Rows from block 4, named by matrix and row number. Rows with one number belong to one attention dimension. Each number is 128 + 24 x the weight over its row's rms, rounded and kept within 0 to 255. All counts start at 0. Numbers have three digits each. After the name is the row's rms in percent of the matrix's.
# v: attention query, key and value (stacked) (model.blocks.4.attn.qkv.weight, 1152x384, the v third), inputs 0-95
# proj: attention output (model.blocks.4.attn.proj.weight, 384x384, transposed), outputs 0-95
v.174 107:134131100113116129128144134111120128109147128120143100111154156067146150126114070156158155121122140129131112124157127159136158131109140116096118133110119149134162120107102139094128173132120121139148122081110170120127152112164115156108126105124130158155164146136111138108133149114160130089
proj.174 104:162133041131129120151111049142131122139132134127093116118108136141097154146109104099144119136111101095141074141114107133112110116114104124195121117160065117145124131173122126134143073132132130168132107142137119143129145033090156147146101149134154114101132150132110114126127108130121098122
v.175 110:113129171131144130136124109120133127143103135162132134146118106183120090124162169110116116131142119138140144120086132119132114126145140158143125119149148098120102112138145098140134102140134130118117141191124084117136084164086144103151126129152129090110113119093148126145116112143092123156
proj.175 111:095144239143130144110136207112119121118129132134160135137143119116158096124152147151110125126145153154123196123146138121136139134138146121067136138101200138117132134100130127134118192123129135098132148116127142125126108238145115100123154118120128146157131109125144144128113137122130153131
v.176 080:144176119111157148170124126126128103133141136114167117133155124123098132124120117116162170083106133134118117140121178168128100144101146128154126142128130139126123136123129133104163109183118146130158123136116143064144119119097144134135107091120145113127141143110170113088132133164105123143
proj.176 082:120097103097147123113155132125071134150070082160111119101119175137129133185118125170137052173132129085154128127112088120108111125097117071118148120121113124132129162121100101161151121144164155144151145132167127145154146137129139123134143145106146135100134099174141178114128109110129144111
v.177 089:135157154131172117124139139171125108136137131110158144130143114142107114120155126107144162082127143166147121144090156133119121125127139114137140163111138111085111112120179113109165101166146120126148105154115175085158112144106142070147129099131140093109118129127171124149155121164112131164
proj.177 096:116111187124140112067136210122093107126100089148101093107150143138142115143129136145131079149113142135140190121143107142112142151135101084046155104124170134140142176104121108129113181144121157128127128110142125142120125223124143101126141128108133136116142123156164148115086136117147137136
v.178 145:134154108105137130124133148146119122121138131086140118107164154082122139135117091160143154110118167138134111132158138138134143137116123096116127149094118154108147136104133151110132136136121128134151118079118179102137142112167117127107130104093131154155154136148131137119155144123150132096
proj.178 124:156119024120119102137110054141134124141121124125093109105121144138092161148090102109156119135112105101142059135120112138121110123110102118175127115153065124142136139147117125132137071140130138159140106132141119132135145025096150144134104140130138106100137151140125121116136122135125102127
v.179 092:147114080106101113132134125116128122100169126093109099098124148071135175119090083144140132154114135113095110140153130138136149138103116110111124107126099139145156148129084136125115166122132136169145111072118159146115182081160110165109125123148115146142140144147110129114114134126147142094
proj.179 102:158114058110131131169119028139132135145123127139108144125114133140115141129125113110146135146126099092146057136107118128113123114118116153202114122151065112152131112156128124123147067124130104129117120141133096135132134040117146155133111147135126109098128140120115114122142105133135102124
v.180 116:122137178130144142128125113126129121148104134162130137161119094177115095131159171121104117127144123140141149114097124111122117118147142154158125122147151096119099115135145114146128100133127125111104150188132080125120077166089134100149122137139135099110105117102153128147113124148099135151
proj.180 112:091145234148128144106131220111118122125131133129154129143137123117154100124150146139116120114136150154114204117139141125139141141136148125071136137101192138115136134102140125133117185129121134099127146117125147115129109233146112099113152121116127143156134113127145142135113136121132160131
v.181 115:136147140134151140113104153155144132125134137119162172159133126143092106141165161137083106090127154149155146126125114121128126115160118127133155172114148127075111124104179159169117055124143136103095133143131125122125101132131116100147131171089157128118107123150144127154165125127101133147
proj.181 114:105134088147117093081118189088151115149127113107132098119147117106114141123102117101148154085091131166110143103169159170154145139110127129072127101096128147104167127105111145127124145150086133128115129098124168129120128120118125131092130131125101147159154147140132139118113184111149107150
v.182 124:132132089119122128125132149130117131108145120097136117101149150078137156133108090149143147115119153124127118140165132139128136132112118092105131142100115158131159137119119155109127154130123127134148120072127175126136165103162125139109129113100125164156150136155115132116151144111163125102
proj.182 115:158113021113124105155123039143137126145129129115096126112108143138094164137101107107148121136111102103130058136116113137114111123111106125179121117154060122142129133151117123125139072130130132157134110142130117134126147019104140152139108146140125111098128148131116117127141113124119100126
v.183 087:101158157126152156121116153155127142141125155125172166158141120150125082132161157114123128072144153151137139139113151119126135127139133133163137182100159147083112125121203150131140074148131125098117129141137126106131091162109130075138133121086157121120111116138163120147171128143116120157
proj.183 089:138127117135111076079141210133120092127123128111108085098134136114122141131110130118145130084127129149128190117142127154136115146111091103072138111122135129101134153115110123134112176155113145174151114119139158132120128128139126123100112118108087131142143134159147141131121165106128118133
v.184 141:128104153147124120127121107117140128135115125161110133147098096174125114117142170099116107151137094115119136129095126118121115128135134157139128108165136103147103122149121106151129117123137121127112132184136073146121112145090143126153122153164128095099096124107132120137100110139104129158
proj.184 121:099139239133139151117141205114118137115132131140158141148135123119167094116165154155103132124143149153116193120134140121137149131143157139074130140104195125116127128105142131119118192119122128088122152121120130122127116233160108106123154119122116140147125107118137134136117137125131158141
v.185 092:131156163122176124127145127153133108138125133137154136135147113153112110117151133112145166096134136155146132133079159133122104129123144127138138162123139103105103100109166100108170102165146108122140115176122147080161098161090136083150112100144134093104124136107170137134145124165107119159
proj.185 102:093120220133142125072136220112090111123102103154126106109137136124158106149137143153121097121125148136132205127141111127129137142135122095056150124114188138129133167108128116139116195142132152118135136118120129132125120242124137100136154128117150130129135112150146142121080127117138157128
v.186 099:136110082135100123120132129122124137113144119109102120118128147094145163138093104132134116146108118113096112131176126139124159138113121109113122119116098158146166151131100150124114150103116128137130115063139138160117179091170122157105143142114119165153145142158096134115128139106172133110
proj.186 108:163120015122126123160122030142149128138134138115099137122115132133100156120117119107139143135126105112134057132116118134124124121121111149200117118145060114136122107156129134127147063122132113152129112140127118134129136021120136150135103135142119110107125145117106117134148114141121101126
v.187 139:127101152138128119128133108115138122143118127162112126142093101170125115111143163095124111154136094122122136130092132116117110128139137162139128110167139097142101123149116096147129121130141118131109132178132083137124113149083137127147122145170124093100099128099130124137096115144106131157
proj.187 120:095136244136131153107141204116117136114131126140164137138137120122170095119158162148106132130151148151126198122141137117136142135143147135076133141112199136125127124104137135123118187118122119083127152123118130128120117238156112109119152114123122143152119108124139136130115136126126162135
v.188 109:125122167129141122140127107137134112148104136149128130130114103177121102112155166103112127134145120134140143134078146099118098128145134143133133118150138094114089110138137096141136109141142119129123124185129103114134094149085133100148115124161127089103101126099148132148106113154088124161
proj.188 110:098136235135129144103136214114111131115114119140154134137140121117169098130151150152105117124147151148122187122137138123136148141146140129064135134111198138123127137105140120132117187125127134094127148107118128120126106242154119105119152118121130138145128110129147143125112129125133159131
v.189 111:125135175125145122145131111139138110144109138148130131145116103173102095121156159107128127137142125143131146132079137108124114122140131152136121120143138098109084115132145096143139105141139128136122134190121101110138089170089130100154121125163139089107108120100153129148116112164092119161
proj.189 113:094135246138132140097125218115115122122120131141156128138148126123168097129149147151108124125138154148126194116131139123130139145134146124060140128106200141116126136098129126134115187128129133098128151111122136123125109245146122110123150116113121146152131110128150143129111134127136154135
v.190 112:124128095133111132121128147142127135116145126096120135121139158087139149145102113145130129121116144120126113133170122140129145136116107088116125154106114167132159145127129165126128135121116130122131118067137161139124163102171122143111135128084127163146146139167118120116157138095166128106
proj.190 112:161118004116118108150117045150142131134132132119100126107113137134091165125104110108145131132115106117129064132124118142131117120116102133179121115149058121136130116154121125127138065132131125154127107141127132138136146012108141156129100140140125110100128147130108117133147120130125097122
v.191 138:129146098113134131129128150140123127119142123091136126111156153082132147145114098155137147107112159133133120126159132142134143132117118098118129150093118159114152138103139163110131139125119133120142120074124175112134145103172119138104133117087144159155148138153122135119156149116155125097
proj.191 120:156118008114124110141116050135136120144125130117096112114115144130087165132094107105152124135105108103137058131121117140120114117113105119181131108148058128139135134153118128137140068142132124169131107138135124133133145018094145151136106139136127115106136152133117120122139119128125097123
v.192 094:156115175129110144135116150154138107130168175140153112111111104156134088080102149122147097115134106122108102140132145152132156107155134121128095147142157139118145156105129148116165135147133068113093104142129114140122106157098145112140130141129113096117106135112175140149152112131118118147
proj.192 102:084158171157124149081155249117086153125116148116145135152133129113172126106145137172116145084147140133124206104135132124150137134125134133113123157114162136097119133139143131120113203102123135094139159136134141125114146199141096116126167107104136141156124113144101138131116153112144166126
v.193 108:119128140085122143131125124107143110107145140135095121138122101113123124115134132126147099126101125155076113119167122174147162158157175154121105059146131131122176173134084134144088145104100122134086152087101127171114117130126158135099152163112129141151167112120108149116074126124133126113
proj.193 103:119147072158145120156147118138119142184138143136182144166123096090115114129130140153107179123138143126159099127128145121171143105102161152182130191095112117077118102102117146134147060159121108094138168150123124079113116056097077142121124112120110152156112113117149155126169163122117153143
v.194 095:106179110112095107130157127149104151136085110113103158128145153110122154155155087171103189160166168130158144137122132078131119137143153123122145128094124133105123077126113123106114132120129163130146164125100141108136131114148089119129126094135113154155142106129123138146118148158151129107
proj.194 092:182095077110151061161095043157140112147119134142098100088103144156109122128119156102145119143115125083139062153120119129118113119132108113114147112151092117150143143141125104136113073156139136174139089128136114155138131055116168144124096129139104094088126144129173113123147109127120082141
v.195 122:108137117128125117112147123121094142135080132139120117109155155139136136151155112146126173124150161134186161127101158079109099127122103111114154173090119112124106083122175094089148115151139142131151119142140112081160134119168110092141118056150132118121127129130125133121142138163140132114
proj.195 123:137105156130133092146075098157151110114118108130083121076118126178129118112107115076163111138089094079116112151131109144088126136141097108099147084177130156190155148153150111131111137142138131155132080107127121162140120150104199115141116137131117097082142157132160101130147107139134082126
v.196 085:085098115110146143121139098097125159135116079112107194146113130113153139179141114111127114164153109115125153104158112141131106152125137196125126083150113143173135147135091106147090134116137144118133152111156120162136129116111141196106144164127124169134145124141094118100098133109144150132
proj.196 087:185122098075136122163115023143163091138127107151150137144128122130067118157146147116104120174115122146114038135129136137117101136152128129135124115097089104126114111125120148121137037139115138138112131139103108131139114072144125153119114140149104125135124147111152108146142121151114088125
v.197 106:148109174122120157133120155151138120132160160150144117118120108152139080100128165129150082127141116111103116147138142157126150114158131132111089130135166141107136164108116148124159149141129068099097104136127112148128098165095143124128130150117118103109110145112183128137151117136118105150
proj.197 110:085155173154119148079161237114092144129110150109138133143138130118170126104147136177115155090140146141126197106132133120156143136125140140115137166112167141095127133143151130124111191107116130091134161136129146121114135201144100102130164103097134140159116121142100139145120157116138171119
v.198 094:146118176132109144137117166151135116128158177148153115115120102140131079089106136130134109117133121112109106144133144150142162101162144130128093157129176143098129144106113162121165138142133068106100112143127123134118101159096117121138130130128114097112113130118179146153155119132125121156
proj.198 101:080149163164126128074157246127078147133115152109132124140134132115164127101147131177120149082146144136124203113131133118153135128128133136112131158114158138094129146147146124122111198108125129100139145140145148124107136184142099110128160113096137138145118115153116139144121152109141163125
v.199 090:155115165124124148143110135137138103119166182142129109131115090133113109062102159111172095100108093120063089139135116169133175123136151115138111122157136142131155178143124133135124132121112097132084123129123128165098116142094149112133137158136153113128110120119144140120128106130124122121
proj.199 092:076142157171135157095155249097113166138133141115167151167139133084159113124140128160110152112160152154130190119130149121165138117107150131138126175118165134089117116109120129137142173129121114073133162146132153099119132185141080111128157120107133148145112103136115151138126144105136194142
v.200 106:147108171128125162112125151146121113141145155140139105102116102157141083087132179133157089133153107118105118152130144153113144124153117130109091142145163142123142160101129124116168145152132069110092092145131100137136105171099147116129140135133131082097112145119180141118149104148125105151
proj.200 106:069151196154117154091146236116102145119119141116144143151146121124175118104143123161113151087138144145117186105133144130147142134133141139123136157116171149106130135137152133123114198112120132086128154134121146121102132223136105108141160109111131139155116113144105135137119152126139161133
v.201 098:099093118119130144124133114100138152131138083109105180144108111118155136150134128108134089158124094117102137106168110156131112165138146197134121074155123152168150163139090112168098143114125141132114144098150110170130136112099140186096154182124131160128149131143095124093089121105130146141
proj.201 100:166136088080139122149141042144149093133136105141161138164129122118080121155148153145096119171127148164127039130129139129126109133146134131142123131092086102106107106110112161117142043136112140126111141160105111113117118066132096161130121125155106132147119137108150107149140129162105109115
v.202 113:117137075145123105139131110115127146121111097104124149151134145103118179160109078126101166124103145120144129101121114095145117132111143127155165123123092117139125102157137142145078112104134192142169168116126158122126158085153109155140118122115107171156131102143081125140102159110123159113
proj.202 111:172109056098136109166110023147149116131138115138117118108106133130080138145112128091143097167127113102138067146115113129106107122119112119135118101143072108150120121124106116127145057136137134174125101132137113138142130034127146146122099147150123116107134145110151122119147101136111093132
v.203 105:146113174123128158119120156158131110133145168147134094103114101152135081090130173125163099120145113129104120156126144157117146117147115118115093137134161137121136153108123126110171149140123062119094091140128106131130103172110142104121134129136140084102118139114181137129150103143127100139
proj.203 107:071150198162119147087150239107102158124119145122140140148149123123175112111142129160119157081139141137125199109133135137150142133129146136113135156118183152111137127131149135124113201116118130091136154131126141120112130222135109114145156106109131139141117115144111132136116152115140168129
v.204 103:114141078127148100120147093109108137126087092118094134134132149105130176173148109138118160136120147142153144117119114096108097156099116125125161124114087119136115100145135102123095118120132178151159145124129147110143160099161129125128121105140148150135145117147079119112104150129140137101
proj.204 107:177100090101127113182093023134172118124142099147119126098123122155096129154110117076141100172105098118130062147126129130099118123122120110139132093143097124166133119120113128139139063149131126174117102125122114141141119066109160147129087146151116116096133149117148116116134095134114085129
v.205 080:085094109128163142103147101089119152150102086111095162128127134100173130170144131111158108154138105114128154116145138145115087166099122187126124107142111140170147159132103086134121134133126129138131131095173118151150131133126161179103146154114140164118158131147090117069103133115144151151
proj.205 084:185127124087119128172107022139165103122143107159138142150138112159076115142143145101115129157118109148108034121125136147091123136149125122149126117122100116151119109126129161104136053141108128132104144131102118132130111094120123162127094142157110121135128145109145096149136120171111089120
v.206 090:159124165132114145127112151141140089117163182143138068108116092155122095067095143116156122092105117131100108144118137150127158105139124100130106160125153119107149155108140143121162132148129072124107096143116128134109122148108148098136124124133130075113113130103170144138142109140110113136
proj.206 095:071156185171121158091152245110093160122123149108142145148142128108174130107135113154125154081142128125119218103136128127148142123119141127124128156127176146110123129128136126118125219105130140097137148129135164118111137210132110107133160119113153148151118106154098133134116154112136173131
v.207 095:105138102143150113124147143134095146141078089113134142113155165114144140175136120142100156148158173120202160110101137080126097121125106135140155166100118121123102088114141119114157117143151150107169123121163118090166144111159105139135119092108106136122129102131115129117131153127131144138
proj.207 090:181115101096114101149091051156148103109137135140086105084112147171106160111111134090156104139100099097107093143131110140086112142137099114119136084167099132170138150165140129117118097121130144186119083122116121165128140084112177128135103133147130104109142160127140091135144098142120070110
v.208 103:110174108119112122147149125157113138134099125099105148117141142116117155135139084147126186140153176135141138137126119079125132147121151097142141138101112138106133090136133140103116118119137169143143146114100165111136140102146088112134131102136126160161141090127124158153110150158143139109
proj.208 098:173095053129146067147108050136141118147135130144100107100112147145106135129114152096147120139110097084149074136116100142124131114130106135129154123155073113153128134143122104141116078151137134176146091130131110153142143054105167140142092125143114099074133138134165125109160112117126099151
v.209 115:108127077135131097136139105113120137118107093104122148151143152101120178157123082124104169125114149130150136100121108096139107143106133129150173128121095117136118098153134130138093113107137190139172160119130149119129169081147112146143115116126115167145138103147079128130105150113126159116
proj.209 113:170105075101127109171107023143153119125138108139110122109109133140092139148115128091145095176116114116130063154125112134103105125125114110135118091142084109152123123124104119133142060144143134170122104127136113146140131036121153150128106138148124115105136147112149117122138096145111085130
v.210 097:112154117127140109138155122155097154157099096124122164125142160107151138168146095145119174166186156113178145128117126072110089119102117110120148140111124127134108079132124115075134139136137152131160137135128164106144136118158100110127114092134108158133111115139128131138140161133159136120
proj.210 095:173094114095121090150086050148150102116132106150087106079124130182124127129132140082139097140106086096120075140125111128096117133138095112115144087163102127182137144148133108131115096146142125184134083110132120196159133103110182134113098136142110088078128149143133095143140099122122084132
v.211 093:166135139151153127122127140152116111139135176147140082117133118141115117093105144126154156098124135122139116154092128112094144094094109059134134186109130115111123121132173136083165123140137094137133097143132158112135141146155133046137109096134151089105091136120142135133158122141134115134
proj.211 093:076128183182095143108125243115118153103130140126117136118142138137182135106114108095135130103139116122122228119123115125125152122121126125133134122162177151144134135129136105141133223117133117109144112119131147147127136228126132104131139130112156132115129112152081140135112130110135175124
v.212 095:104129069127146108129137097103120149138098082111108159143136154115133177167149119129125150150130145145153153110121111102127085156095123138125162119121090113147113099148137107134096116125130186143159143119139135112142161093146128148124126125135129165141144121141082114108108136113134140106
proj.212 104:170105087088128115170108011139176111118137099146120125112126131149090127151111120082134100179114113126127059154122125137098118133140116118137128091135093118157131116108111133124139057148132125161118102118127108136145117060113155148128096152156117123110145141111155114118135096139109083128
v.213 114:143124171108137161114133142149120110153132161140120094098115103151136083104153176141169098129155115141107129162121146147106130128142112123095095138129162134116134151103114103107174146152123063127090076147128111128140104170114140092120137124146149078091124150113180135119142095155138098143
proj.213 110:080153204161120142102138230106112146120119131120142140143164117134180104101131128154125158085132134144122187111139144130143156131139148139114138153128186146113137131125150133127110194120115128088124155123121139119117129237125120105141153115115128138143124116151111131137117155116149163128
v.214 103:157149134141129113119133145164102115139113171145142073109134131138120109104117146133154160109135139124149121150085150102095133105104105076134137187106136121102120104133173120074170118141137100128139095156129148099136136153151124054144106089137145087109105132121157139140166128153134114126
proj.214 101:080124184177118142117117234110113161105122136129113133112142133148192131107107106100147129095129107115115217123127118127121155123129122122113136127166187160153147133135138116138125219125143124113150113109138148149133136222121149106145135129112147120107124126155100128129129128100139160130
v.215 092:079091129106133138132148109105118143130118098113105190140111111113165126166138116124119106174146109122115145116163138136135114161153153213146117076152125143166147147121075112161104141118138138122118163100146102158150110122097133201108147163137112166131151107137095125098090130118128160145
proj.215 093:174130079088142125148123035155136098149126107149161139155125131122077105154162162159103112154129142146128028135134130143117105126148126130137126134095089118116120109117123154121130025152107140118104142149116101109123120057136113153120127132135098125141119143106164108147158132161116090133
v.216 115:149096133143137149135097135112149098110162150147138111144107102133130116109090163085141075100084082117094100119135123184133140120123129151153113114168132138156146184137122143162137124136120097111109116127145112157115125141100170153131136185116132110114125138134129115104131112094105130145
proj.216 114:097171146143124190111169194102119133126144133110170156183156120084138130125130105161106141110151143174120180103141139124145127132120154141161107151099152125089109102116130163117148163106108127087114169148120140084099133168161081137134160125113156168180117116121086137140109147131127180115
v.217 113:104133072141136103127142098099116135125097093111117136144132148103122175160136104135115159133117143127150142117115114094127108145103122130144169126126083120150115094156137112135091112105136194145165153123129139118132165089157114142141130117138128155143136111146074124120105143114125149112
proj.217 111:175105077097131112167104024144162117123142102148114121109118128142088134153109118079140090179116114112134067152124117136094121121134117118139126090142087115159128113117104119131140066145129133161126098122131105142141122054120161151125094142153122116098139144110148117121137100141122083133
v.218 115:109114118124117121149114120096158135108156098111133170165126127114130148143106097115102103135099111124104121087166111158168138131150158174158132088142123137146144141141104154178088140101124159118126174103129117160113120101107133193120130169106106169155138109143084120132096144094120144125
proj.218 107:175129041084150128155143044148127098162137138127138121142099126093063151164142141147105114158149142138147073143122120123151097128113129132155101133102066090107115118128103143127148050122133133154131141145131113108137123006139112147114122132134131129141127130100142133134135123145115112129
v.219 104:145130136163153120124125155176104123142113134142151094096129139146138109124110154122136162113158138107157124142078149093102111095101089088139140200110136128123120107129165125076178117166143097108147085159152139089151138150145134080163116094121120091113093129142168124131186132155125124148
proj.219 104:094129187158079142093120213132103151084119131118095137109141140161184154087111118114141119093132096106101194118129119133113134130145115119108137102177176161155130152155161111125112215092135135138141103110134146168127148230121155121151140120112146114115126136161091109144126122102139148111
v.220 107:137085140135157145134118136122150114129160121126153137139111108124145108118106160100132069136105081110103112139134130165132122124137122169143119118165146132155121171123098120176135143127132101113112109133155103153114111146104159162132147172123119114107114152123140115096133104088114125180
proj.220 106:109167164119105184090150195121124142106129113133173156182155137110139139141152128183086126118145157177112162105138144127126118120136137117115121144093159131082118113104123165105139155112103144074104169132115136106107129163151083119136167130116156155166129119129103123150103147146131156105
v.221 086:166144164137103126128123160157131108128157179149165087121129113146118093076114142142143124108133124115114111146108136130110158092148125093119119168123159123101127128112137153096162130153127079126105104144106118122112117153120128082152115108137122083111098135116175135162167119147113109125
proj.221 093:075143179166125147089153245110095164121111151105124128131135123123178128091135125152125150076143135122128216113128128123143139130121127129112126153128170148109133144149141121126118218105123134109145137121136155136121143216131110109124161114099148140144114119158107142124115147104146165130
v.222 091:111109103158174118124118121109109133160098087130151117124147154119145124177116132124116147132129151125203162112098156104116072126084083141128151173107120115148101093116151106122161118171154133111164104129180104073172135127158126149149105102128122111107133125133128112084144144126119130148
proj.222 085:158119140090102128140097063137151109069136128133099126111130139175111150119114112082135101115099092114095109129139112147071111139138098106104112058157115146187141146169154143104116118107133147168112095107109129163121129137130180133125115139148157118125138165126108085142127105144127084090
v.223 117:142117160120138133104141133158101112150103158153121086089118113153138096105142167138168130125163126127141130162097156113097118125114099100103113165128140122124128130116144092086175132154137081133115080152141118110154119166136141073125130108156144083087113152116172142118154099149134108144
proj.223 109:078132220167113146104128224107119150105124124126135143134159128149189109105136125132130145091125125130117187109136140135123142127136134128101144139136191156137143130130150131128121207124111121083134140117130144140108122246119128109146151123105126129133127121147111130132122140117146155127
v.224 090:112118087152158114113131118106120142127099065118148131130141169123142148183129112125100153133136159125194155109109134097128074119102103129122165158111110113134102089119140116135149108151157163122173129120157110082162157113147113162142120106118102134117148122133108109115137147126114142140
proj.224 090:177116101084117110143097024129163100106137123135087107098128131170086164129106125086142110134093103107108081148131118140077109144146100110117128069149085128176138143168145140110130087114126153183118097115115115160129132088124162133126100145145139119107143159116128098125125104148117074115
v.225 079:085131105115144130128139115105131153140086065103116181124155174106149143193177096149092134171145150132177150108138135110138084145126127163125127103116123123139113103125096101135110133119132178119163150107138116105156119108143109162113127125107101161132159117134103119114108142121132117125
proj.225 088:180115081075130095168105001158149092131136119132108102106115140156075133136119132115148123141110117117123039131123114137109103148143114114132125107133083123147121135137130128120125068130131126167118105133116104141134112051116155151118095132150108114126136145110163114137145122157113077129
v.226 103:118151115132130113133121123127110141111096150145130088117157166130130136135135146137120167086126162151177151144098151088110103121112096090118148183103118103138104093121208115091141103146122130120138111145138101078133140122167123085140105076144141103123121141120138118116155135153140127082
proj.226 103:115095165132126122153078137145156152099130129119092130064117137149157119133101104055167099138124099074134138150136127137086127141120110118110129070187152163190146144131135121124128156125124113153143072093137135157137116167106184120120114144121134108099139149143139100121141105116143108132
v.227 096:154117178138110146127115157150138113132158164145151102113115113146133085079115148122153092120132107116098109136130143160126160107163129118126098139136165143123140165115118141127166137138130070108097097139131116153110104161087142109135134146124117097118108138123175138139154121130119121151
proj.227 103:083156179159118154080155240117084149129112153103141134147142119113162126102144134174111162082144149140123196105134129125161135134128138142117127154118166138099125134146143137120114196100119127094141151141133137116110133204140097110126159112103133135155116120142107139141115154112145169130
v.228 093:135117109181157120123111125145118146133109121137148118127133152135134130142122136107108141092123129110197135138090131087107096094081088106150157192115119124152093088134189124122157097158151134120169098149165118081137140120147124108148103104131143111101097146140124085121179133125128126133
proj.228 089:148110161103112143121096127128150114086134115109088114090127145139135143135116115081131079154127106128098158138126111135077114135146101111103110052161134149177133148150124128124126165103132142161113087100128136158138138184149168131122116158134156113110136148128101092139101102127136102100
v.229 087:159111121156171133111096130135128127137134119151169091125131141141119106126110179109105120085114133126170132141098128124112108084092088105132140184127133128137103114128196136120161107146146104109145089151166122106136136152152151103141106127116152091081100159127148085109180117107107120154
proj.229 087:085123185134100185110116200133127142067128125097118129106144136151159153129119094121120115109140129135102209123133146120122136132134117120113118089152174140141131140129132139099141219095123133123118115107134138136117122219148128119122141149114162130151131121135079129135085129133139151099
v.230 101:109142081132139105119140093102113143122094090113102138149137144113126176159149105133113161134115144143150142113115114105122102154093123129131157122121089112138118101145137105133089121114129196155160153117120136117139158087162122133129119112129130161138144122142070116115107140125134135101
proj.230 109:170098088101133115180099009143176112121141101138118125111118127147092127156106117071138097173108107120132054148133125132103120120129123115144132092143096121165125119111108130132148062156132130162121106121128109139144119067115154146132095149160122121107134138102155115110138104137114086132
v.231 104:104125077132140105129144100108120140123094095112113150147133144107128179164136101133112172139121146133152146119118116099131097142106123134138163124125093118145121100148132113138086111116131191148169154117136144121144158093160113136132128118130130164153141112136076128115102142119140153103
proj.231 107:174101069098135109174107018142162114130143097148123117109120129141094141150110124084138100173119101114131058142118116131099116117132117108136133089141089115165122122117111129137145060148137128163126098117126110138143122050116152147123096147153118112101136145106157114115143097140121087131
v.232 105:152133157123123140115135150159117101139121178145126073091118113160128101088130161143165133104137122141127123159102156127105134113124110088106111164110143119099135135116143117096168129155131082140116080147129132116144120159132138067132129105152143072106121146109171148133156098167123100134
proj.232 104:080142213181120142107130236105109165116124136119128139142157121135186115104130115124131149083135121118118204104130132134136148119128141125122146151142188162124135134125146126132114215129118129092140129119134145125114135241124121100149150115121137134132124114154103128131125144112136162126
v.233 107:117141085135121107148124108109134137118125105106117145148137152099119171160103070119105170115100147124148123095127114113144125136104144132166156122129099129134136106163136149137085112113131189139164165107121169121116155084144121143133116114104109174164141099140081128136108155106124155115
proj.233 106:178103056107134106164111029156154112138141127138113118109110132124082142158115133098136102165134109107136065147110113124106104115118116114150107112135072107148116115124107122123148066139138127175128097133136113131142129024115136150114097142146129118106132142110144126127148098134114095127
v.234 095:098137096126135114133135104106130155117110081111124184152143162099133169180139101128090137150122131126149145104143112109146102141127138161146158106127104132145115104136120134147090130094132187123151167110135129122131143093143107158126130129109119173154144121148085115124106149106133147118
proj.234 099:180099060082136104162114011156150095132129121139113118107101129128075139151123137109128107177122124128135038153117112134116106135127111129136112099128074110144124120130108130137132044133135127165122103127131096135140131032128145152114103145144118111109136149114157128125138107143119088128
v.235 100:104104103113131141134109104073137133113148087115105170150116126112141149158129098103123088126097105132119131094173102172152131155119143173119121076163113142164142162145103120168094139113122151126127153097132120161120128105101149199112157172122124165142157136133089121109098134095134143120
proj.235 099:182131075078153121160143011127160090151138116130150130150133112107060122153146135131108151175120142143129056133122132127136116135133128140166110122096071096112105100118105141111141057140124127147110141148122118109126125045145109149107109138151122137146127133095148130128124127158104101130
v.236 089:141132169108111136152127132163119113116148192149107108122125081155120102078114156116166114121114097130077106165134138153116167132135153112140110116146149144128165168141123129098125137127118079131084111143122131155106102159112151077117139140150147108124116128124155141122117101143145124112
proj.236 094:079144166180130163109151245110102159144123126132158166153136126097180096127147128148110140115162141145144177119127144118151146124118147141131123174125175140092122121099134123155135179136127101073147163133142156114121111205125101110125148122101130136134114106149122147136137145103146188140
v.237 112:152123158112132143103142141153104113156110157149120088089116110157137097101157166148167123134163127139128129167102153112094124124128108097096110153113141122115121133106132098091170139149132077133106079158131119113143120166127143064119138108159148075091118151111180140129146095155140098143
proj.237 106:076142218168122136101135227104114150110117132130132146134155121149187097106132124139136150094126121131121189111138146135130149132137141137107144143127197155123140137128145117126108209124114133083137139119119142134122129250127128101143147114118120132131123116149111130130121146116144155137
v.238 106:106135103125127121151118109097147148105146088106123170159141146099119154151125096127095121131094121136120126096158101146163127142135154171154138085131116129143130125137110149159083128104115179121142167102127123139108127093117124188122120157105120182161149115141079114127102147097128144108
proj.238 102:183122041095147107158123025141144100150138129136121114115099127105064144159127138126124116167130136127145056140124116122129105128121116126155115124118064103121120128127104127130132033138131128162127110141125112115138127012131125149115104141142115120130132139101147128121131110134116099124
v.239 097:115154150087087126119158132145101137129110157137104125127145121122120123107161113169141151163152162146111131144141138124135165151172173131108110103102134126101149116130109134086110141096102119139089156118098114136117096138151101089114147106157126145154142101113117162146096131169153115101
proj.239 085:090114102178161103141120158161099145191107126130137131120094123123142099125132136139141165132123145084158105137114114121160153123102139132161167176124120139125144135130125092163115097162125099093152142129141132117141127098093140098132128114108082124116116127147171152127174139112137135170
v.240 085:086116107134137112134141127126121154137096066106122185126140170110156147186148110129092135189157148117162157106144131107155087145141119169137128110127120122153113108107096118138123133124150161105159164120146119115153129108124096190129132120116083168139137122148116115118125149113128152150
proj.240 088:181113084077119111137117020153135083125127111143099108112111133161082146145136162124130095163104128120126050150128119137093106146138111126112128088116078113150127141157126132115116057120130146171112116135127093153135135055140158131117113130149114110119137159111148103130145113148121075132
v.241 106:120123142095114152138121122114139112107139147132095121148125091121121128115125145127150097126095113145078115120155131182151168161151179158135106071152131136136175177136075137148090140099107120126094154084118124170104122128125156157106151172110123138151161105115104161114084119117133129121
proj.241 102:118143081161145128147150129125114151179146147132185160177126106085117116123117135158108176133147148140159104118118130116168145105103154142182116197096117111067108097098119152127154082154113105090138167164129125080112116058114062138122130106118106154161107119117158157134164159124121161132
v.242 082:090112094121162129117126091093127162152094075104098161131133145117164147190153133110132119163133121134139163101147113123117088153094110159121148095128090124169128134150124091146102124124130169138153134108167129132154147113141139162107135139121142170128157128146082110076110135108140138125
proj.242 091:176100102086127122169104003134170100120141099153132132133127117144077120167118130089132113170120116133124048135129145132095116134148119126138126096125100111156124117108112130118140046150124119144108117129106114129141111078116140153132098145162114125122136144097139117135137111162109089118